Weights of a small image classifier.
Model: 40-pixel images, arch mlp_mixer, norm rmsnorm, activation gelu, num experts 4, patch size [4, 4], width 256.
Training: muon at rate 0.0053, 12900 steps, batches of 256, held-out accuracy 99%.
Data: trained on cartoon faces, 203450 training examples, 16.2 epochs.
Rows from expert 0 of block 9, named by matrix and row number. Rows with one number belong to one neuron. Each number is 500 + 50 x the weight over its row's rms, rounded and kept within 0 to 999. All counts start at 0. Numbers have three digits each. After the name is the row's rms in percent of the matrix's.
# up: expert up (model.blocks.9.mlp.up, 4x512x256), inputs 172-255
# down: expert down (model.blocks.9.mlp.down, 4x256x512, transposed), outputs 172-255
up.238 066:533491459589494534556544455552414488500506394482511537503543471543560463468591542538567513488434504495532492494418504476534500453459511443477449453502560492550530475427412542544467564483647522535534442501543508535446486549575491551525487485510605582550
down.238 061:586466563485465454450473545476568559467549502561495427552481477442452479507453489475477476502542526548502469526602445495452439433445557512507585515484539502457424552551582475474557505511447516510452424471425464514462418513446574502480510455469503551547
up.239 090:476495371487460478560422455409502441481584437488490494592512499532482554517428455471485398468547529514410419510547505565444475585549507473477450517411560525481500586542474586551485536496520441497562552599509534424438434472538486492427547553489507601472
down.239 092:519460531542528428522407566562485580517460512496361495464486504515566474494603561458537586562500476517544499464485461493405495455513506426553501474517483568512462502525505549604495494539496478498447537481532489593518582515400401509469479536558480537441
up.240 082:560432507513482422441520516480530553490419507529492466603447457553534552565537548378472448528498451480590403520495529527524520572529578455539490508513507521474583520506481471480550537551530435502486477576494493458398528576509426556493545503575524437562
down.240 082:407479513484434526405532468462427483524509549369498471500584472533515536446567435527448470475574521435484519316517592512372509520444500454485522461499452485515514445471559496566468464388583597479460517452499521533509471385517551388539496515467434548445
up.241 105:453478507537547484553549510430549459491560550406556517508523478508481522544617494482449562556548472499504483541463504461508458497452576404470546508532510588455488547491470481517476502514474613619510508512568392446446486573632498490442514404453520422509
down.241 116:432572534485566460535537537443471540423514414565576487502425560461480585570565536589564451567534436469527489501477506500557516563572432413566399450484502450445563426595557565477414512564519501506517444473576468585560412493469468544483547560577508524533
up.242 104:481476552471521415519486528585422579449565484507571490490457471477530558474480434502521462572530444542487469549586484444527493529487425469513465495551434563550453467445501438478479518489504523542488466498543458412450434486444551595552526467421409530480
down.242 113:517605385474482471430500520547528426421418545518556502445602488457461505529541570454492488512459547517510545478467528460448520493478525475589481513460517430540477531508424625565500433479565504492573588448452525571538476430544523443477386538568512524471
up.243 068:477413547491493450466514504502534439530500553419484403542500492521542511590541560523540420496580457471493528527534440570532518579528546526534421474580447466454553507533508544481533478540480488504532508479468481424426511462469463538478517475486424572442
down.243 069:564576570504493543552573470526466536498418442485502499541517479478465499527426550478552486520500486612515433539490610601526432341422545428444483445455487552553494493431477579550586495415514428512518478539519487548530450456586581476489465500444506490534
up.244 127:480449424400456505440454530450562506505488482500431491508391504572490509470566538537456570499517497443537466514485592398428465537460497483508484615433470518526585588518482473479428458555454500469465346461419512518537509456445519446526510512475576468480
down.244 120:437494489635493530491597494630465531586429498429479534535468489529530597535490514566468441417459463490512527471480480566561561475507421468452495507582541563434508449518555531520550542477470507572527549585526471504441488484519561570514501556461510488494
up.245 109:496527425483535460459575586472497574547482497527477525482565518504528530539576452482428445486444514460496535457535480503461497569491465454540497470486372513482455564444446540567540474495526461524492563542441421392443540413469499467474585504594447515563
down.245 102:521435511472432491553463474416456427519514536545537516546495549540471494430485475499493520460511522498563458545531435472446433477451534467472483515477604441640485515544542492530440444484557571465464438477425568478484385543579479496496414459450569457396
up.246 095:550481515601494547442538533514444500530482432550493507477496528443477510447508529429537492540475548461512349406462475466506528523432473539575421521482505496494681470480446532501485467498492405414523564519617498452479442419540451480614439494511492531503
down.246 098:506448458432592496460486511544502422477461541537432460556440491494557539455554484481481586448520538521571598524544515521561554423554587536483532570503427456551468536524512466524588481505548506580473586389477521541496553596552452575427514510467560440528
up.247 113:459487445521486490455454544625479411486519494397554523472474580522581472517503558491415460554503493557523505469523552465504426499487405509511542466583468490385492621577472539446395462492543510573632507616575450543593507514462499449466480547421543587479
down.247 116:542506642450492505531494480439452492568444514627484386478490496400431504444544483426525382448444451465474524531443519494520488496504482392502403526418562459527528444461502488516528509434489494468466515496467492556465435539432517589489540515506484506547
up.248 118:451488532442487498477544600528509373490512527489539464498481567520510475526537437464511410482460501499381469489542492523582518524471555635495541503497482555453530427475532603497446453420486570515441536555536522419478458538619475466501576446594537459534
down.248 109:496488462509413432547423509469453487576489415522475579534524428449500548366569472502476490424578482499403503463456543473480439451553480483446491549482468500576536574472462477459493476460478509500550508526407549453508514443464422462466437442429547489477
up.249 095:549495506556603419546500396501439505517521461515446539579535498529473474531500460561512420475569457488524530561484497507443494585442471486490558508482474456469524574442526492472554524441472548508553498456528498462448498582496575450524533404533477575585
down.249 103:547540511495474542455500507493572469462465472451545525434530515542493551517585609499487521539487460572554507481558446443488478464573382523536385467495547563578541451593516516519486461600532403523463540553590517556547442415587388558447493568552539568437
up.250 116:526467569427544630505546496521449543519557468468471517480447488478479406542480475573525486481470532421486517568425417487420575519516521576578542479462488484494470475502411439442584474571496567534596456561446564485526437426463548494513451519474591551503
down.250 119:533477401497547499502540560489524409488488415482499532513563519561522509489444562445498448465453486518533491514499454452552394522472449458437505494511521539561502526462458583528455550420526397490485467489545399507440483548612513491510517444438410512533
up.251 107:508541539442566433495498500531509535514432487489556453540537584451473510511475531447510537395554503524465497493448467427529569523423476439489491413566598485540496533531434510581547476626444514409483508463514509479631554489571467500491534488578546436504
down.251 101:465398524501432448418519499414448461510547458452495467468451446525483486447606390511469567499493492480507506406497541444519445502392537489504494542446528500450482456481466528492525538463434491553517457462499528593481478530533496543532572480433471450561
up.252 099:344481436515494441459580489540533431509455590445512456469539493495388457520481443561533536463577486604507489438608496438569508602537468442450499543451541500431458534475378479466509515445478501479489604507453487480595481470625557501449535565515543458501
down.252 099:484547559489554595555423452407489536516567500535492481487501446454567523443560508455508407539456485406602522462521587553458446417564530556486483408575451497527470458597570502555591391564523443501546515444476497498473524475428510555506554493545455470503
up.253 061:522569438466535482481381538502493455524450521418531462450598478529440477535570555434473433503518458558652507443535583527513500463466374521477500515518663444474519547514502548488460556485354438468545486556483413519447481378498484496517511632468559487539
down.253 058:583396576503477468535516451440378502591503551571495519513494523556498471468468399427509504500465490520452572631554449532494515519485540400432580519518403513468489588569523522490474466489567566516531426504487510584574514525551481469536505471521491504496
up.254 085:597416486486485519422558477583586460478499450488421499501554483490523492424492397508497521525463450491513582492531482482513479496531511487581491541513619521574481444502518574538495429477501492483363467452514546606431590513561382472537415448409505444475
down.254 078:486514439513439515565548465482460513426583564497520577455578570618479480514496552418496581489450627477429481493424419416486474538519506522458560436514493564509573497540473433425502473495485503486513576429556515378493443578435503568464435479541471516487
up.255 103:470481595535676591510515515401509408506484426471479467447465475555463516484572488436510531520531534596571493495452468493532504503489442532514544509433593489529477507472454505450427571583542515482486507434511578550422490476487508397566514492516478438550
down.255 104:538490556531391505562374484510549554472528470454501556501502472462511474468466533501531542532491443476434532558537491494501491460450513564518483529512508499485439509511544431491525432493439426501441468567486505467480529500472559525430501406530555543512
up.256 100:436466448560453534470615562477461355524507506537454484535544490564559460596520515523535545496422452507580432557497670537539541579445441535494547566429504489531478451490509513621587521452469510527468587472508500514451391452512531567477497576488475509448
down.256 105:508536478474556510421470499523461521434537500527539589595482503438427558398384515428498560553623502513467501490485458555471551586491547550438489450423467530464453543527536457388483513478428512498508466550411518577483521560458467385448515413559578538580
up.257 106:495483507501448482549482462493496557452552424539472484490557475470598468500437415533546529487519506519448522479445583431550516550543538467509568458398488491413454485498431521521447489526536515540497446518511522430447495543469466497465466398444459538527
down.257 112:515473447466538556433546444542514493608525494473521458586479503573491594530468508485444512438484450468434507560606457545497558477473476547483498512477465478498550501524474515519627466481439537382409564473618494573542457443484492565503538466553536462520
up.258 091:588552526502492499473527577497507452402559588486478593453584561369550491502531542516465562595530502472493546502478522488580439534533469354488463529546470446579537448501421481489494554484418618604551556409500427479408496478461540539408549567584445429534
down.258 099:584509502538561586495464486465541512582443536485510479503373534525482544369458445528506485476519474566443538550546475517482529492474517575493477444480457411500531483459551410376483450544531431411546382561566517489453606462577500488555464502459538496480
up.259 039:510454476487541469564517570486439508508436469508546614486558613442496469471435547552488460500482464531540517421501550589526485489530539449511592576521569536577433453490422546492476507554499431538566493537569459530582612485505543479470394549439523437604
down.259 038:467534508500559527465460470592518472515574547420450497503447481550463395483484517505413552465673540468463577471522458558437516549535508558476439427463520496517570523450480451506429510458438564486505438486506492527495483562558424535636481546444441570525
up.260 119:455537544471473539484492580568514600500452497427485497492466516584477432468413457519548444575514548514494546599523523570619521498410544375538445512496476471526401521530475506514494453492474406427534514502524486431448494482606525475619538472452562498495
down.260 123:500514596498464461537521556485509507541420419518472483443498588497493514504536565515482596570470422467495497465579451416482470532553530576447437510499414540576488462585523514499525535498473513461487530543440498522432523522495441457501590496481398528605
up.261 083:432579389511518456620515484485542610446484502451470436456500452522589455394453434451426466477479534403427452435482490485428516492525452472499452555414488516568496470370559497479522588478525606432520493536504458405502434458462571473477454469463477477549
down.261 088:494453533486582496513469513430555494577505581508443497508410482519534522488434535454532517556528567551419542568597489406517489454539473502586555417568459466455449489662496476464528455491469436484521570511571590508469610607470474595561514438507491564449
up.262 069:521478493431580480393500535529511518428539540505499523464546437479466475503531445407552487537597439426474510563497449501474496434587444473500457532529371476509422427468486520481540453529539551438437495362521420493530531599497478472446509548434541501472
down.262 077:427554534458497539419566448483480524421510478485562476473460519543480512571467535549554491548437564487393420445492510457440588544476554558505501566531479532528518534528523543469387447451461517568569513572519524519421441383537577555610433488530411450481
up.263 106:552518547548543446353487443501563493528504542463486555444440503486548626596412492482412479582494436524488474514448502510475447583446561498517462559526427600456519512430472457438466530488588440509587496471533490453506462490512590461423514390547538461493
down.263 111:539513489532480528530588439428455504501416454493521492477630494481533550406538516528562509495583495441551492553603499566429490444542529455506454475378578543458481430520564582525531489474433515460302498534506515574460478499515479503624488530474485500558
up.264 126:384472548524502439449449566462517458601448445487491478433674564482506514477503511442524476524439508400475572531554539509516496506500553537506520483529496411498485487524452454498501408495541448571576468460535575453498536512464559550479499551526532568575
down.264 111:466459519547428500456581478560497488549444492579461519518395537485443509534538525501540432545512547468420496485492446607515479463480503509521467535486395518544601568428491488486505509451454512536573536525528420521487469588445522437587542541541496516416
up.265 083:465499549423503474524426550498478534452594561527494497473489504587581539516495447439585499495444553454509549432421478496526510537512424592517449434429475461480445470501522436496441453496498445406547474463432469509477477466461484585594437485539418544433
down.265 079:479523512556487474477513425458537491521463492553473495559591436553571494492531598446382568484632500499423489508637552497496486466543524534586568552647515552497533527562541498476520506524522485607499476526496497474540582519416515395472470510503553501498
up.266 103:442552572424528477413528519412456564560447456641515534453451469468540408501453458475489514521491480408553494571515494464487525435498499478499542425489494563513481571387495466554442536405568578412492457422449517432437482524465441490460519512428462506560
down.266 106:480513398508517498523568474524545492438498518524514457462455563631451492485471579586480522515503398569434548517520438554501530550411502563620473491520513440481486429553484478545452485583491537621480603490483446514476488500498494547463449496500510481433
up.267 091:502608484493396526554589507564459441536504512407527550404441576396445541549457497492499567508423448480470475549475462494477504527456468535495546481388498449468445555514447588403475528596446448444483474517430557530405552472414577495462466557588461553495
down.267 092:551486538501550474534504486511471553420511545572492478449503416532534518513538497492444465505422436469507454560503480474454440447395556429421528513477445524633561528397501440496459490539493540534622361533509494525509471444464462545582544524521556526519
up.268 071:539458474524510416423472539510519486517580449447386524506465537533454429464503479446626541507515531419367517471551488485514532504447500562521511534525502521520495464481488457478445467509414510426417465491470514579423524474479514496417498552457548501584
down.268 074:421558511474523524521476467507483527404492586456480542532559466551526538485481489548600482525438521468530539586431588521524591562568400507497435433417446484462495464536557489524463449522673460554561527639563430491555563484601505472537467422543455473527
up.269 109:399503409490477522494528500454461419491474464404539494480524518422523500566480425439400476488344554448462535529454457497542468541462476402462467491450474578503516403460431555543494404532472445528483499489552509536491520469488549477487422558483578563509
down.269 115:434479519502464466551472468582504426494522512499527488493439574512553501487493483493477487414502512525541415441602515524465513520460463426465514541488518517480508543416460476523522552451552497467491414506487482476505544502585457467419524528464387503506
up.270 117:526484437503467420468503571502517446484472451474547500565534465462426476534484397398424411432422450524436535474544567445551598455499496577429574498499551472534489398565468505410503458484471551514502568549431498424515529441477513496470533538548569503545
down.270 115:407525447525524494544505513597379441477485589528492508457528508563461585461511517542532575519519429555513499541451439524445465451464442506472520435454458454435484572358416616582462562481592582516546494513544498520482490530526526525455539497480400487435
up.271 094:523433583486496503408445512586445502440469631514476428480569501427487399418471509537471498522518522555518401555563470540469592506534464611507603587547527565542478546458563536606499493473490413382451435565520545543506553422428454482409518521519473503511
down.271 107:521550411455501431559602521496479538505504471536458497493495464509476583462585582456579549494482491550518435564335461519482438538484505464510524458530476585477523470426518514515466526490495548568522555525446416463464353537537573550545476416448545499500
up.272 099:459538472496586553475618476448436615452562519467590454481553486496547522475509458496533509554485567516483501527519518536468489506465512613528543488559509554526431558519547474481523464503446453495539523467503423460529611527519584424459558471384609543466
down.272 104:469469547532392432497461529546482392505562490532504566507371548482409422434424563516557459464513485450567476449487576458548463545504434406487473526423479411447507444432520474548500536461489558484513473562508553476389348470524421499535411469568451432480
up.273 091:439349443456480609472488578458571538512511490510566455490498449471566370437454535483436551482528493499417490568398540437556514501442452535446519487507423553532454419536432479509485472542446517493574526536532487498559563538460523494443487646616537515505
down.273 098:568527594477443435486453513535514436527584511522437562431551476549499487464490463489539464467510483544386438460543600578411497537461503487539467471483499433391542560473535492455485449506473549532479509518463453504493478517473399485595508404429481519515